config.toml
image_size = 48
loss = "cross_entropy"
residual_init = "none"
beta1 = 0.95
shampoo_beta = 0.95
max_precond_dim = 1536
epochs = 12.0
weight_decay = 0.08
adamw_weight_decay_other_params = 0
Rows from block 3 of a small image classifier, named by matrix and row number. Rows with one number belong to one neuron. Each number is 50 + 12 x the weight over its row's rms, rounded and kept within 0 to 99. All counts start at 0.
After each neuron's rows are labels from the 100 images, of 14976, where the neuron reaches its largest size: "lies over" is the class under the peak. Only what is clearly more common there than usual is listed. The data: made-up waving flags. In brackets: how many of the 100, against the usual share in percent.
# u: gMLP up (value half) (model.blocks.3.mixer.u.weight, 640x320), inputs 270-319
# v: gMLP up (gate half) (model.blocks.3.mixer.v.weight, 640x320), inputs 270-319
# out: gMLP down (model.blocks.3.mixer.out.weight, 320x640, transposed), outputs 270-319

u.160:64 48 59 54 42 54 52 60 44 49 54 36 34 57 30 59 43 43 52 53 62 39 65 55 53 62 72 71 56 48 58 60 65 39 53 52 46 46 49 52 47 58 49 48 50 48 50 29 51 52
v.160:66 74 48 62 70 61 68 43 52 52 60 51 47 54 44 63 57 34 47 53 47 50 45 62 61 56 61 50 59 31 56 53 67 47 54 56 39 68 62 51 66 26 41 45 43 48 44 49 62 46
out.160:43 64 54 55 50 47 42 63 52 67 53 56 54 60 55 55 48 64 53 62 61 50 37 55 43 51 34 38 40 48 60 67 51 51 62 38 48 46 50 54 75 23 41 38 45 35 43 26 43 38
lies over: emblem (73 vs 1.8)

u.185:33 49 41 67 51 60 58 38 33 55 41 37 55 66 53 42 54 26 64 61 48 29 51 55 53 42 38 30 57 43 19 43 35 56 53 72 38 55 36 32 45 40 37 45 51 79 55 43 69 37
v.185:59 70 61 64 50 61 56 87 38 81 36 55 46 50 59 53 64 35 50 54 51 58 35 60 39 43 77 61 60 34 61 64 56 38 44 38 59 66 24 49 38 50 42 47 63 49 42 68 62 42
out.185:40 58 48 34 36 50 51 63 69 58 59 58 56 56 54 56 75 44 43 59 59 65 45 22 53 49 51 57 49 36 55 54 51 42 42 41 51 53 45 53 39 55 57 41 36 29 39 56 41 51
lies over: emblem (25 vs 1.8)

u.304:66 50 40 52 33 58 31 61 41 42 55 52 60 46 25 34 41 49 54 54 55 33 50 62 44 64 73 51 33 40 49 67 59 53 39 51 53 79 42 47 48 52 49 40 63 49 65 48 40 55
v.304:46 53 54 42 47 64 73 47 47 54 51 37 58 32 49 45 57 41 41 50 53 40 72 38 48 56 65 53 38 59 41 37 69 52 74 47 71 52 48 38 66 54 51 41 45 44 65 62 63 61
out.304:52 52 53 49 38 66 57 54 48 63 40 28 57 56 73 30 62 36 35 39 47 55 53 42 68 71 29 64 47 51 33 39 51 48 69 49 44 45 70 44 53 55 67 70 68 32 47 59 54 45
lies over: emblem (44 vs 1.8)

u.166:80 47 37 52 63 53 45 53 56 53 51 55 60 40 40 53 55 59 38 53 35 49 63 43 71 62 52 58 42 51 72 36 67 54 47 57 60 39 56 46 22 46 66 37 52 55 23 52 70 63
v.166:51 37 38 53 57 83 43 45 55 54 63 83 69 37 49 39 47 64 65 61 51 45 48 30 51 48 65 46 34 47 72 70 31 53 37 48 51 33 71 55 46 31 64 20 39 47 37 36 49 56
out.166:40 53 64 51 58 60 59 54 62 59 50 39 36 42 51 74 52 49 56 52 35 62 40 57 42 56 27 55 32 58 37 61 14 52 41 44 49 55 39 57 41 42 36 47 60 65 54 55 55 63
lies over: emblem (45 vs 1.8)

u.578:45 61 69 41 48 55 75 43 60 52 54 43 77 34 57 58 43 63 61 38 31 39 38 39 51 41 38 26 34 52 37 57 52 46 43 60 46 45 52 39 34 62 55 50 51 38 29 53 38 43
v.578:38 45 38 52 44 60 43 41 61 50 33 54 58 22 42 41 56 61 53 41 47 50 44 38 24 48 51 67 47 65 42 33 74 68 52 65 58 83 23 70 53 42 50 29 77 65 50 48 67 55
out.578:60 78 60 47 37 47 43 49 37 41 44 64 46 38 18 44 25 40 60 63 60 59 32 35 46 50 39 72 62 73 55 55 62 35 18 59 52 76 41 42 47 36 52 40 57 62 35 41 41 50
lies over: emblem (36 vs 1.8)

u.419:33 48 48 38 41 37 43 54 45 49 39 46 63 46 56 66 50 42 57 47 72 46 62 64 36 40 65 50 51 58 51 22 73 27 50 32 38 61 38 60 42 57 55 33 71 59 64 78 49 46
v.419:49 45 53 83 53 39 42 56 54 67 63 30 64 34 45 47 65 43 64 60 45 32 49 41 56 60 77 43 40 56 30 46 52 45 44 49 64 47 53 61 49 56 43 50 28 46 42 16 42 57
out.419:61 47 49 40 55 58 50 63 50 45 60 47 36 43 54 58 55 46 61 44 53 47 54 48 44 52 26 57 34 56 47 46 50 49 45 59 51 36 34 65 45 66 40 60 34 41 40 40 33 55
lies over: flag (85 vs 44.4)

u.63:42 56 30 48 47 75 61 39 62 40 61 45 38 58 43 73 48 56 54 66 37 55 44 43 40 25 37 39 36 57 86 69 60 77 60 41 51 40 57 41 43 46 52 63 37 51 68 46 44 57
v.63:47 49 54 34 25 57 39 47 41 65 40 34 51 61 34 67 55 57 29 55 54 56 58 56 58 62 40 54 55 25 40 62 34 29 54 62 47 32 49 39 47 48 68 38 55 72 67 48 63 57
out.63:48 41 46 57 40 57 39 70 51 70 63 50 48 67 64 58 45 44 50 32 71 58 37 49 48 75 50 49 51 48 70 59 44 59 51 46 42 24 36 61 66 53 54 57 32 62 41 66 56 44
lies over: backdrop (98 vs 53.9)

u.265:64 21 34 37 41 43 40 23 59 47 66 30 46 42 53 26 50 40 59 28 22 57 52 75 50 63 43 56 59 26 64 65 50 45 50 46 64 62 60 43 48 30 38 41 46 46 79 37 38 33
v.265:39 60 54 62 36 44 57 99 62 60 52 38 52 56 63 71 46 56 57 49 57 68 49 71 52 59 49 28 56 33 49 48 45 63 46 51 38 70 28 70 84 39 55 57 63 45 41 69 56 62
out.265:62 61 43 58 49 61 66 73 45 60 44 32 25 74 41 46 31 48 23 58 52 66 67 50 48 52 46 60 55 55 46 38 58 68 52 51 39 41 62 58 42 60 59 36 52 38 35 35 28 64
lies over: emblem (34 vs 1.8)

u.41:44 54 37 46 46 40 49 57 89 57 60 47 50 56 38 63 50 58 43 36 65 32 57 44 60 60 21 56 41 31 42 69 64 36 59 35 36 40 46 51 34 45 53 55 47 50 55 56 49 38
v.41:53 37 46 53 36 58 27 57 68 67 48 36 40 75 43 38 39 46 42 42 51 43 49 35 65 51 52 39 44 49 73 66 56 27 58 24 61 56 66 43 46 39 63 42 43 27 50 77 29 41
out.41:53 55 58 51 48 37 66 36 39 51 35 52 58 55 44 50 62 38 64 52 80 63 65 41 53 55 41 45 55 74 51 69 41 50 50 43 40 30 54 34 61 48 56 37 57 36 43 37 58 41
lies over: flag (89 vs 44.4)

u.514:43 46 49 69 44 54 43 33 88 29 51 51 52 42 42 31 46 54 64 52 36 70 41 60 60 83 48 68 59 45 67 55 77 30 48 43 43 69 46 43 50 34 60 35 52 49 83 31 41 50
v.514:18 37 42 54 39 45 60 53 67 42 50 52 24 57 41 40 36 57 61 42 46 47 51 48 55 40 64 44 45 70 46 50 68 43 57 66 63 39 46 63 58 38 52 39 48 63 50 39 61 64
out.514:65 57 57 54 51 48 56 51 43 59 61 60 65 41 49 22 78 58 44 61 53 61 42 32 38 57 40 46 45 48 26 52 37 36 17 40 53 45 68 39 53 41 43 52 35 80 27 40 52 52
lies over: flag (89 vs 44.4)

u.497:54 54 41 51 76 56 54 84 67 39 53 42 65 40 68 38 53 30 61 59 64 55 46 59 52 63 60 41 60 57 53 58 50 31 56 49 22 34 86 36 53 41 31 50 62 62 51 38 29 54
v.497:54 33 87 67 47 50 47 46 50 22 40 45 40 42 52 52 73 46 51 49 46 63 36 48 53 40 57 68 46 49 52 58 66 62 41 70 55 74 44 65 68 49 55 37 48 46 63 41 44 52
out.497:51 45 40 39 38 49 60 35 42 50 50 34 50 31 42 66 37 59 53 55 49 49 32 47 25 48 44 53 65 38 26 47 66 43 36 63 59 61 44 47 49 51 46 66 59 42 41 46 50 49
lies over: emblem (33 vs 1.8)

u.587:27 52 55 58 58 71 63 28 32 64 64 35 55 61 37 64 52 50 51 55 33 65 40 43 57 21 38 53 46 43 55 42 77 35 73 50 52 39 59 54 64 42 66 35 55 57 62 34 49 61
v.587:59 63 68 31 25 38 56 56 67 59 53 44 63 39 44 48 66 36 46 60 31 63 48 56 56 35 52 50 53 59 41 44 43 47 71 43 56 55 47 57 68 22 49 63 65 54 64 55 57 39
out.587:43 63 50 59 49 38 35 37 36 45 43 39 23 47 35 31 46 43 34 43 45 45 47 55 70 80 49 50 47 56 56 47 39 42 68 47 44 59 41 54 44 48 29 44 61 48 68 57 32 61
lies over: backdrop (100 vs 53.9)

u.548:41 43 64 51 43 32 59 44 53 49 45 52 36 74 60 41 57 52 54 79 37 38 81 26 20 43 41 63 47 46 46 48 38 37 66 36 47 58 45 47 63 51 48 55 60 46 44 57 53 51
v.548:41 42 30 31 50 44 44 56 52 46 47 60 51 48 37 40 57 36 38 56 54 54 48 38 48 37 41 68 52 69 70 46 50 47 68 56 42 48 37 24 26 69 38 46 54 52 55 78 43 39
out.548:64 63 57 40 35 57 39 39 30 42 62 42 36 72 45 58 64 58 58 30 59 61 49 44 50 61 59 32 66 65 58 37 54 47 50 72 57 38 52 68 43 44 42 43 62 53 60 37 70 51
lies over: flag (100 vs 44.4)

u.108:80 59 42 44 44 55 66 65 61 42 49 36 52 48 61 25 57 40 36 70 32 37 58 54 48 42 37 50 46 41 39 56 52 70 32 51 47 55 50 44 45 47 57 56 53 63 41 54 40 43
v.108:56 48 59 60 49 54 26 46 31 43 52 71 40 78 54 64 41 30 81 42 43 37 49 60 41 60 51 67 44 67 56 34 54 29 68 62 57 38 61 37 70 42 69 48 57 44 49 65 38 50
out.108:53 65 57 50 53 49 48 50 67 50 48 43 53 12 60 46 45 56 50 59 53 58 29 38 76 37 58 46 44 48 50 41 54 58 63 62 59 59 42 56 46 27 54 37 55 47 41 63 44 70
lies over: emblem (25 vs 1.8)

u.139:51 72 33 55 48 51 45 63 66 39 62 64 75 39 63 52 62 44 33 61 29 65 48 46 51 53 46 35 55 32 66 60 39 56 48 52 47 57 35 37 49 45 48 53 66 56 33 51 42 61
v.139:51 68 31 50 50 32 57 27 35 47 56 78 35 42 51 44 29 39 53 56 49 41 38 37 46 55 60 42 60 48 53 38 43 55 39 74 57 44 37 49 35 71 52 47 53 51 65 28 56 34
out.139:27 55 45 56 57 27 44 57 47 45 52 34 44 69 54 31 41 48 66 48 51 54 48 41 55 56 43 50 63 57 40 53 49 41 60 65 37 42 59 58 48 65 47 67 60 38 62 49 27 56
lies over: flag (97 vs 44.4)